A small masked image model, trained from scratch.
Training: muon at rate 0.0035, 4500 steps, batches of 48.
Data: trained on pixel-art sprites of 400 made-up characters on tiled backdrops, 2.2 epochs.
Rows from block 7 of the encoder of a small masked image model, named by matrix and row number. Rows with one number belong to one neuron. Each number is 50 + 12 x the weight over its row's rms, rounded and kept within 0 to 99. All counts start at 0.
After each neuron's rows are labels from the 100 images, of 14976, where the neuron reaches its largest size: "top examples" is what is common among them. Only what is clearly more common there than usual is listed. The data: pixel-art sprites of 400 made-up characters on tiled backdrops.
# gate: MLP gate (encoder.blocks.7.mlp.gate.weight, 1024x384), inputs 0-127
# fc1: MLP up (encoder.blocks.7.mlp.fc1.weight, 1024x384), inputs 0-127
# fc2: MLP down (encoder.blocks.7.mlp.fc2.weight, 384x1024, transposed), outputs 0-127

gate.494:43 37 38 50 41 36 71 55 32 60 23 26 74 58 28 48 54 47 39 42 44 49 60 51 44 31 71 35 43 68 62 64 62 63 53 52 27 36 37 38 52 49 53 43 40 37 54 60 34 52 64 55 70 52 49 61 56 31 37 61 57 46 44 64 34 26 59 46 41 50 41 47 51 40 60 46 40 54 50 48 71 62 54 58 51 33 34 57 81 50 63 45 38 44 53 41 22 37 38 41 48 27 35 47 44 55 32 54 39 61 38 73 45 51 40 54 55 57 62 66 55 89 43 50 53 66 49 45
fc1.494:26 28 48 50 68 67 53 25 54 55 61 53 44 47 49 58 73 54 59 51 33 50 60 37 45 43 24 49 56 66 59 50 40 54 51 35 46 58 53 47 40 42 34 54 54 56 52 71 63 43 35 59 38 40 41 61 61 51 39 62 59 66 62 67 60 63 50 41 38 52 57 65 64 57 41 62 57 41 40 73 51 55 72 66 33 64 51 35 43 53 59 65 35 68 59 39 57 42 41 63 50 42 57 34 67 46 38 58 42 55 44 63 64 50 44 38 58 63 67 65 62 54 53 31 49 51 50 36
fc2.494:36 34 49 49 67 46 48 27 52 60 57 65 55 43 48 50 63 38 54 46 33 57 65 48 54 56 38 60 59 54 57 65 39 57 47 34 55 68 59 51 59 32 43 55 35 58 49 55 51 37 47 54 57 33 49 49 65 62 46 57 41 55 57 35 53 58 43 54 32 54 44 70 80 49 44 47 67 37 54 52 49 55 37 50 50 63 52 39 45 52 72 56 31 69 40 45 45 34 47 44 34 50 48 45 66 70 51 63 45 56 54 55 65 54 30 48 76 59 55 59 71 50 53 45 32 70 49 29
top examples: large; black

gate.649:47 73 50 50 47 34 40 45 56 43 71 54 41 58 50 56 56 36 45 28 45 37 61 37 35 48 53 23 41 53 23 36 46 54 40 37 57 52 53 53 57 58 58 40 47 48 49 36 39 37 52 60 60 54 38 26 36 37 69 31 54 47 61 16 46 36 68 44 44 56 61 30 53 47 27 39 35 42 35 54 58 54 44 60 59 48 44 55 33 52 36 44 65 48 53 26 55 58 53 55 48 55 51 38 68 60 30 46 53 30 59 46 62 38 46 64 40 40 22 45 60 48 33 69 62 50 36 52
fc1.649:37 62 54 45 52 46 24 60 45 40 52 43 55 65 42 53 49 57 42 28 63 52 52 28 60 57 59 65 50 66 43 60 65 54 48 50 37 54 67 64 39 39 43 38 58 56 46 47 55 46 62 80 23 26 36 59 61 73 52 50 54 60 65 53 33 35 54 41 74 62 47 49 66 53 59 55 31 39 49 61 61 55 41 50 57 78 48 50 60 64 51 68 52 57 62 69 73 76 39 54 32 58 61 43 57 57 58 48 56 51 41 28 40 59 34 48 38 49 29 69 50 35 37 64 36 54 41 49
fc2.649:48 63 57 48 34 65 42 46 52 37 64 56 58 50 44 40 43 51 45 45 49 44 65 36 57 57 65 73 48 60 52 55 61 51 37 46 42 59 70 81 62 32 62 40 38 56 47 53 62 46 45 71 40 43 26 58 48 77 49 60 57 44 53 76 56 63 57 43 67 53 41 51 69 38 59 55 63 36 67 69 70 56 54 60 39 76 40 53 42 66 52 57 51 52 77 65 62 57 49 72 39 42 68 35 41 49 42 58 52 59 43 40 41 73 37 54 57 54 61 76 50 46 53 56 25 58 52 47
top examples: large; brown

gate.285:77 35 52 39 37 71 48 63 74 51 20 52 47 61 39 62 63 28 34 49 39 56 30 60 57 51 53 36 47 59 55 48 55 43 55 57 54 29 76 67 55 66 54 41 54 30 40 45 56 49 46 47 24 44 36 60 34 16 40 65 54 43 62 54 50 16 50 43 50 54 53 51 42 54 30 55 32 56 48 43 38 46 50 66 43 42 56 47 46 36 54 40 54 50 41 57 43 28 45 54 54 51 52 35 60 63 59 54 22 39 45 51 63 39 56 57 34 64 50 39 51 33 67 54 29 51 45 50
fc1.285:39 61 43 38 58 39 38 37 72 58 73 63 50 58 40 56 41 61 57 48 38 60 53 62 28 41 44 62 73 55 51 45 39 57 59 50 55 77 47 46 56 62 39 41 54 46 51 71 35 70 46 60 70 52 53 67 53 62 62 52 54 57 35 45 42 64 55 55 49 40 72 41 48 70 45 44 55 39 43 56 41 62 67 59 67 48 42 52 70 65 42 33 60 42 52 41 60 60 32 39 48 37 34 55 41 43 45 48 63 36 46 48 39 46 66 59 31 61 43 72 73 55 56 41 62 44 65 58
fc2.285:53 69 45 51 55 44 50 40 50 45 69 64 40 51 63 48 51 67 57 39 36 36 60 40 53 27 61 59 61 40 38 52 41 37 58 48 38 46 37 51 56 36 46 41 59 69 51 42 35 55 66 37 55 63 48 41 47 47 53 38 45 35 23 32 74 57 61 59 61 39 65 33 65 63 68 23 58 52 46 52 70 38 65 57 43 60 52 59 53 62 51 54 55 53 45 52 65 57 60 56 42 28 43 69 30 17 65 56 65 58 35 38 45 73 47 35 72 64 45 58 65 57 37 30 57 52 38 52
top examples: large; black

gate.297:64 45 51 63 38 49 43 59 55 55 39 58 34 49 69 47 45 33 71 60 65 35 72 52 57 53 69 35 66 40 50 66 44 53 54 60 48 26 15 61 34 60 54 49 67 49 57 60 71 56 56 57 19 35 66 46 58 22 47 62 47 43 62 65 76 65 44 48 55 45 43 62 43 42 36 31 56 58 50 61 57 64 68 73 46 49 59 60 53 57 58 56 37 49 40 61 43 53 17 59 47 71 60 46 45 36 42 71 42 41 39 51 58 31 42 40 45 56 39 53 55 40 40 30 49 53 61 50
fc1.297:47 59 45 36 54 49 53 59 64 58 42 42 43 39 47 38 55 23 54 55 57 50 45 55 28 41 39 51 69 57 56 70 44 42 62 70 50 54 29 42 38 60 44 54 54 54 56 52 54 57 54 52 38 62 59 35 56 63 55 48 47 43 61 61 24 48 52 48 53 36 71 91 38 46 43 52 33 32 43 69 54 43 67 69 57 65 42 31 70 69 51 67 32 63 29 31 45 61 41 68 59 62 48 47 55 51 33 67 63 31 54 80 60 43 46 66 75 44 43 41 48 44 42 43 41 55 39 68
fc2.297:37 59 50 51 39 51 65 75 54 36 39 50 55 46 41 45 53 55 32 71 46 53 31 44 37 48 29 26 39 58 36 68 58 39 55 68 57 60 36 44 34 59 52 35 47 29 57 52 36 47 75 41 53 79 39 28 23 59 59 51 57 40 65 63 39 33 55 28 56 41 68 71 56 57 46 82 55 41 44 53 54 49 35 47 69 53 48 33 56 74 53 70 50 67 56 40 41 39 46 60 65 52 44 44 77 42 43 70 64 36 57 65 56 53 48 72 56 27 42 44 13 44 49 33 52 47 72 37
top examples: large; black

gate.229:61 36 56 68 48 53 56 38 57 40 48 52 34 34 50 59 48 32 61 54 21 45 51 70 53 65 51 54 34 46 41 45 70 57 53 72 54 63 64 41 48 51 56 39 68 55 48 44 66 51 60 51 51 36 65 31 55 42 60 55 45 70 69 67 66 81 70 50 68 69 56 42 38 68 49 35 60 41 63 52 53 68 42 57 70 33 57 48 68 55 50 39 24 57 31 63 33 25 34 38 36 47 53 58 62 38 55 61 50 55 36 61 50 52 46 46 55 32 60 64 48 43 68 56 45 40 67 52
fc1.229:66 46 56 60 40 56 41 61 67 42 62 50 48 46 43 51 59 32 63 34 20 34 55 68 49 62 70 30 40 28 41 49 50 36 47 33 56 62 36 62 44 63 52 43 55 63 46 46 66 69 45 68 59 61 59 58 35 27 61 45 63 57 46 48 51 71 45 58 44 41 31 37 62 41 53 54 48 54 59 58 66 36 42 35 84 61 50 46 68 40 42 47 51 53 40 57 40 26 66 64 36 61 38 39 63 49 58 56 41 42 54 62 68 68 39 65 37 40 65 61 60 37 47 55 57 35 61 46
fc2.229:48 33 54 56 43 58 54 65 54 62 64 35 46 47 67 34 44 53 45 32 69 57 45 66 65 60 58 39 27 30 41 45 46 37 46 55 62 50 33 50 47 63 23 61 49 34 36 67 63 49 42 69 35 52 51 48 24 39 35 68 59 58 34 32 57 37 54 58 28 34 42 56 54 37 40 53 43 66 63 64 65 45 42 35 49 69 45 43 58 61 37 50 48 49 50 48 39 40 42 52 44 72 38 31 74 69 66 39 43 54 61 45 31 43 65 64 69 48 80 35 60 62 28 50 57 58 59 51
top examples: white

gate.198:43 83 51 41 52 41 45 75 54 22 53 51 64 64 48 53 29 39 68 41 45 55 63 50 48 53 41 54 30 37 63 21 42 62 55 65 56 52 56 53 50 45 52 46 72 43 40 70 55 65 48 41 38 46 65 41 59 64 44 58 24 46 56 14 40 53 51 45 55 68 63 50 46 37 43 37 61 47 51 55 76 49 35 47 41 45 44 54 23 51 50 44 64 54 55 45 44 54 71 58 37 47 49 49 41 58 54 29 47 56 34 44 45 37 46 60 40 56 58 42 51 23 50 48 29 48 43 43
fc1.198:28 75 48 31 51 48 28 47 43 20 62 50 57 60 64 43 47 75 53 49 40 68 63 38 58 57 33 56 36 36 46 38 43 59 52 56 56 52 56 66 62 56 73 42 50 47 38 63 38 40 33 42 38 45 37 42 50 52 39 56 43 62 47 23 61 48 51 56 43 54 53 57 46 52 51 46 62 39 45 68 75 41 44 29 62 31 22 57 50 55 66 39 78 52 59 61 53 52 70 53 34 58 51 36 35 45 49 68 38 41 43 37 55 53 54 58 39 71 52 43 63 38 49 31 34 65 47 16
fc2.198:54 54 59 47 57 54 37 52 58 53 66 59 69 64 52 63 35 57 36 72 33 48 59 47 48 47 28 46 48 33 49 59 59 72 48 33 51 32 47 58 56 65 69 50 33 34 46 59 38 40 58 54 32 46 37 56 26 47 30 41 46 54 46 46 52 42 50 72 30 58 52 37 49 59 57 57 52 46 41 61 43 15 44 34 58 30 47 53 51 62 74 33 65 34 43 59 63 50 56 37 34 70 37 52 57 55 57 65 47 46 41 52 63 58 66 28 63 74 54 50 64 53 53 34 43 83 49 45
top examples: large; white

gate.293:45 48 51 43 24 37 44 56 42 40 32 52 36 60 55 70 55 49 49 35 73 67 51 58 41 62 73 45 43 43 35 70 29 50 63 69 48 76 61 44 43 37 59 55 48 59 45 39 40 59 48 50 47 69 58 41 66 54 43 38 53 40 56 53 53 33 45 69 54 63 29 46 57 62 40 52 35 70 54 38 43 48 33 51 56 49 51 36 48 68 44 53 60 49 40 51 53 26 52 47 52 42 58 30 57 49 47 63 49 53 47 57 55 41 54 34 36 55 39 51 43 35 38 38 31 55 44 51
fc1.293:53 65 55 48 47 52 54 74 49 43 58 41 39 62 79 45 26 44 49 58 36 25 47 59 49 54 51 33 47 34 22 52 59 49 45 17 21 52 72 52 56 55 49 57 53 60 54 47 28 58 63 72 48 67 75 27 51 67 53 54 49 45 36 59 41 55 28 50 37 38 58 39 39 49 39 45 43 56 53 41 53 50 45 48 59 57 62 57 62 68 30 60 56 43 47 69 68 46 50 47 60 53 42 45 36 62 52 49 51 49 41 57 77 49 42 59 43 30 36 72 47 63 44 39 52 84 76 63
fc2.293:41 39 44 46 26 69 35 48 51 34 52 42 25 72 51 58 43 54 36 82 51 44 67 51 58 60 55 34 45 56 37 49 46 49 46 40 57 50 55 63 81 53 67 45 48 46 51 64 19 54 40 48 58 57 53 17 50 54 56 66 38 48 50 57 43 53 36 43 55 37 37 39 40 40 42 35 50 29 48 48 52 59 38 53 39 29 48 39 45 53 37 37 45 48 49 58 59 47 63 37 37 38 34 20 46 47 57 68 62 56 33 48 68 58 51 34 34 54 33 47 33 57 42 51 47 49 69 66
top examples: white

gate.661:49 30 44 21 67 52 68 43 57 58 65 45 57 50 59 74 41 65 63 54 47 67 67 31 45 46 44 63 59 57 50 38 41 65 57 46 50 56 38 54 60 62 29 46 63 56 48 55 49 45 42 61 40 39 35 45 53 47 65 41 53 56 56 64 54 46 61 44 56 63 49 67 45 62 67 42 46 52 44 58 55 41 48 71 58 30 28 67 21 68 41 72 50 48 41 49 56 37 33 72 55 33 53 62 30 50 45 56 40 24 41 68 59 51 61 58 56 57 69 65 56 56 68 60 62 43 57 52
fc1.661:69 61 72 70 49 61 69 63 42 68 41 54 41 42 39 40 42 56 30 63 42 82 64 67 32 46 59 29 55 29 39 57 42 37 73 60 50 55 58 53 30 51 51 47 47 58 38 51 48 53 57 50 63 63 51 61 58 69 63 53 39 38 37 45 46 62 45 43 45 55 40 46 37 62 57 72 50 58 46 44 74 32 48 54 53 44 76 41 43 40 62 61 53 49 41 50 43 55 33 47 64 59 64 64 68 49 68 68 71 51 52 69 39 47 54 64 45 33 51 50 26 38 30 65 34 60 40 32
fc2.661:71 57 58 67 39 60 58 72 50 49 52 59 50 39 41 38 39 52 28 55 34 58 58 47 35 52 39 45 67 44 48 55 48 29 56 59 46 65 60 65 54 62 71 42 36 63 57 36 42 69 55 67 48 48 48 58 41 67 64 47 23 28 51 33 50 30 54 36 52 37 50 45 54 40 60 49 50 52 47 50 61 61 69 39 34 32 52 41 33 45 68 52 74 53 52 50 13 51 43 75 44 47 36 51 42 42 67 60 35 56 52 58 24 45 36 44 43 43 55 60 60 41 51 65 48 50 61 45
top examples: large; white; yellow